From a checkpoint of a small audio captioner.
Model: 10.7M parameters, log mel input, encoder arch conformer, encoder norm layernorm, encoder layers 12, encoder width 128, decoder width 192, decoder layers 6, decoder norm layernorm, decoder activation reglu.
Rows from block 3 of the audio encoder of a small audio captioner, named by matrix and row number. Rows with one number belong to one neuron. Each number is 128 + 24 x the weight over its row's rms, rounded and kept within 0 to 255. All counts start at 0. Numbers have three digits each.
After each neuron's rows are labels from the 100 clips, of 14976, where the neuron reaches its highest value: "strongest on" is what is common among them. Only what is clearly more common there than usual is listed. The data: notes from a synthesiser with random patches.
# fc1: first MLP up (encoder.blocks.3.ff1.fc1.weight, 512x128), inputs 64-127
# fc2: first MLP down (encoder.blocks.3.ff1.fc2.weight, 128x512, transposed), outputs 64-127

fc1.188:111095125075146139113157114146119137121073132169153122100134138106123136160111145128132091091115121096115157148110134134177149110130104122122117097126114150117149138082161143130123136181158120
fc2.188:148112139124158080149132096125102164148142116144095161119117126116129148150113105114209166165115139147140139112137118137144140099106129096208129145174142119151138140099152122130160092159151168
strongest on: filter wobble; glide; pluck

fc1.88:117134116155120175144162077105096086136129125112140140120161136157169131157158123165163160115120125153162144121101098140135128093109110138152147124124110123120121123133109107128087110100127119
fc2.88:110150116136183136118120127156169161113146102098114111076151109171111090104110107091150105088097134127082155094130103147175076157105145165164108151103118087131121147139118111136113131128118127
strongest on: filter wobble; low-pass

fc1.480:106154124140131166158149123090107192117145124130119182115080140112105168118132119139147064130109095144092160154143115127160164135161132094101103126100123161136124103158128125143168116114141171
fc2.480:138107118112159109109146139140113154145129119152117122120124164160165110120112094147167148121143150118125133095143166130179119091104115142108139114128121124127091155123145144129110100115122122
strongest on: filter wobble; tremolo; envelope: gate; resonance

fc1.240:129140136119109129138117131118085119124094120120113135130115107126174141122151192132158157117132124144117157103140137107125112074113114115095110117138112105146131122139116136145129085139103125
fc2.240:069150149138131151119151126109181151090144129145113180089122146103116119188115122129158111120119143129107144115106130122135085095149156083122170122099130130129108153106136106171115164118134161
strongest on: pad; filter opening; resonance

fc1.270:126115142149130144133146105134145062123128118160096104117122157132159113154137132105176098126137135097124115109121144127187098132136065147092146101103163130109095136128144086121121158192132150
fc2.270:120101109110130132139122113143109118114131109128057111138156098106137154119119141120141128118111153152145065139150132124124121089074124197119077159101115079135130145166121110127148164181123115
strongest on: echo; pluck; noise

fc1.61:170141103124169077164144119078125112081149131115130130147103135160127167098120140119135086145118098152127131119154097112131145130129135106111143098122141127128134170096176103171113140121131143
fc2.61:084092105144144154077127118110093115103148122179100131092150139130139102101165125119152110132135134156129137104154117127145121083111098129133144103097125121171108153126163123151128122146128120
strongest on: filter wobble; high-pass; resonance

fc1.349:131152114127113106179142130047124117091096126129102150141177116121127138140186140127163125144123122180134158165121099080113111112130099127118133153132126137165148126066150158140115150134140153
fc2.349:116069120106128080141112147086128117135091106143117075156101103118128130120123144148186157127084139152137068153151102129146116121141115099158120133157122131124122135167086147143129134090130116
strongest on: pad; low-pass

fc1.286:144148087182136078123104131111150156092129136144113157159139154159146121120167187114109149103147151097157152094121174140143135143098120134102109150139143093106121111177153135135136161127115144
fc2.286:124116148140103129130129126122137115152137143115104106156195174175143142163102100148102094099082114154163134100126154122116135153120117129130098141143100091118117127128117148078126119099118119
strongest on: pad; filter motion: fixed filter; high-pass

fc1.372:131149127162099112159137155102103113096071099143141133143177149104092105189163157116184129134091118135079091154127142130152103094137125108119122168132131129109103129096140140185120123110131128
fc2.372:161065138095144128100114127121126100144122116126124108116133092142188129099130126133194124152138129118123086139180118117171081097125102131127121165183114130146120125152107123131141142095106100
strongest on: pad; tremolo; inharmonic FM

fc1.81:098136111154118166125105126125099150136099136109122154189154107136149111146169120115101135106141149065137164131141140126141169133090109128115123170126089163119150104126172165125124112081083133
fc2.81:099139107152115146103095152099134122129099120123135100144156123123165131121147133092068152125099132135161153078147128121112115123102133148160162149134106087089148079127141151092119131153084127
strongest on: pad; ring modulation

fc1.105:125135130099135137140089129135158101159128130146145105154092147151124136123152148119126077124139099092138140204131159130130131164150073110144134110109148150129117168153128140171196116146131108
fc2.105:133109116113118102171110134155128143124111126109103124159142083100142099079138153123108146139121152112111130105145115100111121141099176168152085147143130125127114111139100153107145113078112122
strongest on: echo; triangle

fc1.82:138146113139126146111107148148126103116130133064091132174175189145132117147115155157194116149089148127113157113126102119129156126085103151129153128085108128157113152071136135126145158135126125
fc2.82:126103129122142148170138114141138126135167098121125126146127080183136142108154139106130158132142108115130136127162110161147124105157130136147099068173106117129106119182124113110093124152122081
strongest on: echo; pluck; notch; oscillator: triangle

fc1.29:105114088140150145126132161071110100126135100138105120117133139109161116116122114136142142123105124141118115103185128127159094148123099133107168174124141157160108104093115131167148070108160133
fc2.29:157131125125136107098122118147114114113150114136084129089109158139183146150085115101177170105106104157107137090125105124175098096119156146155112155138122098121093132139103155134097130147107115
strongest on: filter wobble; low-pass

fc1.315:152147121130133086150091117112127145115142110168155146124154139144122119165140137144132116130119107125135149159139093113145159101154144165093118141129141137096124171088196103110126105174132135
fc2.315:173128149152132083132149112155097136140153143161082151085120105139144137141120108134165139116148138202133145130132133163169140104154151113141111124121121103118125128132163099129098099166107116
strongest on: filter wobble; tremolo; square

fc1.46:179152123138142114157123133108107106136141124112127093092099153128141128152116096142105132179120122167144148141121101144139123116144131124116119102107111103153127131110112130110121092168128200
fc2.46:117121125165137169095143125126149111123135109191082095112142148116156147141149145141187108105147103112103110158136105110119134148147155134129101144052120115132127178120130099143111115118148096
strongest on: filter wobble; gate; resonance

fc1.300:129130103114079133091117160117121143125137130121124131126131091092158177137140139154099149080140172086177127109119144092135160170154137148111138101165124101144160093117116131128142112129068125
fc2.300:123144112162113110126138147131105127154103136110152092109124111135160134096146148118050135079126111128146139116133122132083113144117134118122088133124155126093150052116132120114126119122102152
strongest on: pad; high-pass; oscillator: ring modulation